From a checkpoint of a small image captioner.
Training: normuon at rate 0.033, batches of 64.
Data: 195000 training examples, 1.5 epochs.
Rows from block 8 of the image encoder of a small image captioner, named by matrix and row number. Rows with one number belong to one neuron. Each number is 128 + 32 x the weight over its row's rms, rounded and kept within 0 to 255. All counts start at 0. Numbers have three digits each.
After each neuron's rows are labels from the 100 images, of 14976, where the neuron reaches its largest size: "peak at" is the part of the image that holds the peak. Only what is clearly more common there than usual is listed. The data: scattered letters and digits in many colours.
# gate: MLP gate (encoder.blocks.8.mlp.gate.weight, 1152x384), inputs 0-127
# fc1: MLP up (encoder.blocks.8.mlp.fc1.weight, 1152x384), inputs 0-127
# fc2: MLP down (encoder.blocks.8.mlp.fc2.weight, 384x1152, transposed), outputs 0-127

gate.644:123105074184136153139129144110155106143108127105123163113160153129154109105110060128080139052128077105166161128108141140207054097144100117140133118126141099100126111192176195119059137151149149081092102166150126132005155154117132131170137136137071145175172104192157149123206171137103179108170126146103170072104148104123104130132145173098097136160116169192166128137127135092113140118089
fc1.644:148181119150042113156106102179113070131100128141126140128140175077107087126194144118137126115136162143159104131135083193148092156129159089093197102125120102132099132238130137111112097117113132111159191103126093107110133178125150144041138104052129098124137133130130186112180120093165111125079138107076122145162121127133116127125089104145149118124161135136125075138143142140122120074128
fc2.644:131129130111077150127144128163124128127102128128096129128128128091111134129136136129254129128128019127125034129122001173134118126128164123144122123128119123128107128119121165108081128126140102121128128123107084120128180255128118112110180128136132130131127137120120146132127121116126128128130121110135124129119128130128150130130094128184124144125246130165128128130128155128124128081113
peak at: centre

gate.724:113162096151139108041045152132141178146097121174109087086160121127098131102115094162106163113124113127076179129128128113165025116158130155173132132160121118148173137124127226101116107122117099148120131134117061030146075149101109189124131142140095096128137197214165110122105151114125150119177119122156074125131183104155128141116136168126143113140127116155145160174084161076089129120057
fc1.724:068115131129126161171125111120138066133209162140128198151121118118148117136195147103135136126126142136120093121181071075085158109109149148167125182093139230116114101150084124125167134111128130107124128068185111150128185132079106133159087112106147146254142114073104133152155130127130083125082139127111140128127088131120135117138142112099156108143122144150149128115144129168171161169171
fc2.724:163063157122133117131109100113130169067096135128064135151161145138094154155154165157162187169127090171173127127096120103091130081142087122107097151119119163129111127148086145112110076123121190103145114121053165115123121077083081124161155080159122130153202141186134145109050149129061095133148187169107110130131139094158137123135130205111145116128071136150077116121076198106160065112106
peak at: top left

gate.388:130154088125158173171120138045173097126135179126082247128124126132106091129166148143062127093123140134123174107140127124106159080017125132181163148140128176118132067138140127168149094188128130094139122119139117117128091111135100113125131099130143105139095138123129233187212132127142161103123179070201155202113078079168178125116126134140159189163138138124119106136144157070125136110135
fc1.388:109141130109096129060099119073158114145123126089079122113141112107102147128096080125120210107140144119138102129195093051117145156220195121063087102127114131171124154126128133126180114146118173123122128116101107139077141099165159127156118112164142136133076121138135129139134090182106114151097172055144128152084121147080172119172154104128102118110156158108140091177127112110163123124125
fc2.388:069131147137104128128111128116181141128128137126129129128129149126130137124131168183171149046127129116162109125129113128131126165139136123145085128128128040136154123067148128153128042130129194137126120145114063114132115037128119138102123149128129134126123100110130088144163178196120127128094135135123127129127137128130191093157131077128104163131207097134131158149173127139194127156112
peak at: middle right

gate.369:110090146089121131075080112176123197137094098060130133128127146158149127099107139143185179140134179135158116159147125117119065112137113111107138125150107091182204143067190162113074076141074123110133123132124138118124234128098112199130116115138160139114132124144118161126137183120126072138098093102096203174166118127133166172088154032121089127199137119125154131130127129139122124068107
fc1.369:130133156127160188151147127236076130131153111154127128141098105094098138133094114128155085106135106131101147098138121134127148120115110071116156147119129164151119119136134135136101175140126128176166118180119128130138133127100127151146153117112125147150128141166140146143088099147091121121155126112131050120078128103122121095135186146100131120112124159126094090134126137128111170124093
fc2.369:129131142168132127120134146124121185126105191130129137128083162174141133159122205089210159127127033125103123131128132116130154163143072091129152129129113145107128087128053119176094131133123093152124122121128077126144114130000128136130124133130130128127122127128127129158129124131065132096146124106155124129132245161126121117152134123128154135139175142180144100147163146123156116131096
peak at: centre

gate.223:047130135151145137122100126150129130150119034197157134128134124128130092125209098166117168100101146117133176109179122110119151175174169030124132138127130129143119114153159079173106195170148145125128137104152138084081120117141143195115125099128123152182146154118146172092182112144088094144131164128127151166087111136119144136146112084128194127100133087138098208132128103162129150077097
fc1.223:128101095136130136099134109193098156108145180055080136130168118086138100116087144132159135134106130116133120187126117218170190067133113158164127141169139176126140088128165128059106150123135120135088146151107109167131134142135133084148136161098181081128175122115144117120135147111127122103153108116166138117134120176128110178132091101087102129134127127128146078096131140031127142129187
fc2.223:132128133188127128128128128145129127128128128128127128128131133129129128128128128128173055128128127068128055128128128154126128127128128124128128128128128150128128129128128128128127128128126128186128127126128125128127129128128128128128128126130198133122128128111128128127125129127103128072133138128128128129128128128128134128128128128125234128128128129128130128128127128128128128128131
peak at: top left

gate.265:096162077097112130144115099112174075128083191131096161106132113138083127117113143139097128099178129108158068224126145128195151076172167129140079131085126128163127157203121113082133166102124148128125067170171128117136078134118140151130116097109064108154179151124196152128046128128130105185146118062075187125142129106128128157068128135128156132123121118105128125127144132111103100155159
fc1.265:124135105119147166099158120119124117087080187110107093046170136149143123069137127127129151121159130122133128167137127134171127184139124122125086144114133173127205164128025075116103128160171145122145138111115107177117129127148157123088146183140116136217115204172081082126171137101126124128103167124141116141154123153161143102134144082151109092118184123161137098116156137130056143143111
fc2.265:130062130074116072046137132135131127124170125162116133156110153127113143165104136080136138118161130124128129127148121124137128092125128129141134098099128112125132129112134113097126133151123125135083162116128128166173075120127168183165196109117099074128105201175083122124125147116152103126131050191206101154187124140142125127072080128128093130093061109145092055099110111137126131129105
peak at: centre

gate.234:126104020128099097131150148157149115080082176146132097118115098109180171127091117110074116148118115106099127161131214117183129127165136152129212129123128142151166114158181190131238112145167125127178138127129182123127127130155128132126111143148122112179125114097124135080146124162118072140187141091170200129149164121123188086127105107126106126103169120039073133133120104139130155193076
fc1.234:065004234047138173114101129084124186153131111169111084203114128133081136117066124192072154119138128141117172098076112146154145144147124155047108151181126175140166134112170180090136185112164120129132120139112062124150162135125131105088214129121127113082125121129153106130163090106088135085100127121122147133188133080130140139103173128188112096178099177180176060124123126126106131112128
fc2.234:119114074124117119167127148124128149171137151156138150231166153115181096128153162142121088156118089130158106111124105141169125108128140148122140129182165150128128116123134141148081135112181171179123099129127062128112173141104098093106153156110168110130147130094230153131136154098103164154147172094071136215155120150127160109114131115121104125058104072116166107174129097129097109101123
peak at: centre

gate.392:165141158108133084133178146129177082147122099186108120127097174103056128083161124126112076132167139136117110185133120124133141103153116125111123117144094096094142165161168090133190135117164155127155100117135173126083105121147131125112116096218135119100112135128115128122144152103137071127124093118111147105130092050128131094111122104168128127106163094147090125135118129125144125096134
fc1.392:080092145158128135145081118115069182097139180118118119053206125133128102141131136187097150159101142129138134077122143128109118198155144157128143177036167127154130125127137128130099130123123158128085176150084079129172129121151116130142116134106143090147177177098103162141155092174117126114125116167126171186104123196130172165127126178096107123140131126128149098114149162129136127169128
fc2.392:119131195139128117125089215102126120174145191157169122092139124140128076134149095151098098116172138136113124109098127162122111104105068131198191200043144135117158157082130140142089104093139111136134199100063094145111159127128131091189093223100159113108160141145176108126151158139155164097149111168127128076157123095120131125120117128126135082172120175135113121105099159143091126129131
peak at: bottom centre

gate.602:130187116130160143251144108108093141121172113085210089070125150077119097124129146043128159083127103137129148152097087099170118127109144131121165137174100128130126120061188099136168116090044109080168127094138171140112168122139053127102175131176126050144125141121134154073101117111145134134098131135088084150141127100131114140101147160132185123117101130115124131141083164159110145165025
fc1.602:130123144138113129113120117172139138211117134067147125150127130176119116156114106139121173128180118123128091148155119102085154166060104126136133135127128110181188184175133129170126065125192131122144130120130117084064119114125130124093146069129118206158200146128164101114169056129120123125175130124167171126124119148160132126164153117107052092182112094131178182129139128097143075173128
fc2.602:137154054069145096078132128113097130149102126139144210138113134140127139116112137128168074175150136126084074148126133128137123143056066122171148054115125090160201145125059129119127119120131109131113121115117125110126179130109127112079096139148129129136186125155123129177123106137114130094126139127124124152161107115094048129073151078141129154145111178139090098047128069149166167083185
peak at: bottom centre

gate.173:085080160128182140096133137143050142135124206150139153089105107165126100171157126063082140117120075081105130144149115198153148135112151166131055185115134124134173113119141184127178140115126138102117136116149131119164163163141144166144130148160129157133091145093121112128125089077164207153114122124136128078131054137142129142126107112194107096151204123128098158136084135092157211114129
fc1.173:138095095103095125091137110165121145107137125157118200194168141112131115091075079100155145135135105106161116097197126073122157205114137125116128101127107067140087141146117101141043126146150210194121116130132185138146128127115134107148149104102135164111092078159134151146115139113102114175153125161133126173124114121116125056163136130124136091107093125118126129119149140073077127115087
fc2.173:147131086103082130129130151136132171127123165130129159126128125187115115079102130110100139139131124138116139130143057172124145124132122126131128156076128142128118197126127128107137136132131129169121107115122137060209128035128127100148128128143065181116127105162167128117128128153128102125126130126124133104129081130129137003133128127129113066103127112127108128125180103087128031149145
peak at: top left

gate.522:094166127151144183208121085103195036101140086075159222135138129127109125116144097132155127136127151134149141172169196115128096132129163047166185133027110119100137169128144129108158188064135136119128112134107102103085175136199088141157130077104188097133123102119104119155120141138103147151128077180113164042134128131145116109102152057113127113130135110168131149131110076128096094091081
fc1.522:177116125104104126118170163132110126121084119107125153120165087183128144128121127079140106126135117072135144164117111151174143140175124145112126135133156085134130124131133128095138111116149084122120161139145167125146082136157107088139188148157041224140114131154124136172140092082025115091156128137167106162089129122097125129195121137109132054172107110108131131094130138165128126168182
fc2.522:133156147144104151130171180062127129094133135078126121131138110106065128076151126064168161100125135124200219163109098131168102123153120124157158116110092116078126135136109146144191129119088107116151187112130131126128070126111101127127165147114081121189125141124130110123117106080081158114112131127181108162234215128127123171133144061098136124139110149107154123118166229120176134140128
peak at: centre

gate.113:095097034076126130160091126125113138142056128058122154134130107127116158145176154153098114129128170128133134104192190136132118106166173142117100135144123198196156116180100127113101138166120107156111143087153115120105086146177118138101101114164107114169159152098100116140023152166124166178126160195143136140129090159069108160124060094128123212101130150101144152130122142138114124124149
fc1.113:221137140159152145078156097128113113128145117127095105150159129122085131122096128102136093107069162146096101134136128149118224133113137190124178228081141132128129135087111129126214132093126108106061176138119139119175168129164125128114090121113060140222132150095128135132139134129074111141156112116117124113146128106128132086129117150127101117128153128086038039099131143133141128088099
fc2.113:167111118146079091093154130180081108150152162189140046114159153117118173106124137123167130095142116143055144108155103098156128133108148132166142110088169123104119096136149090098153083129143126153098124153116124102121210149157110110103087166148138160155165130089150167121107143135137147129100136121125026146124109128091147125151119120091148121127178171111139127083111062156128106092110
peak at: middle left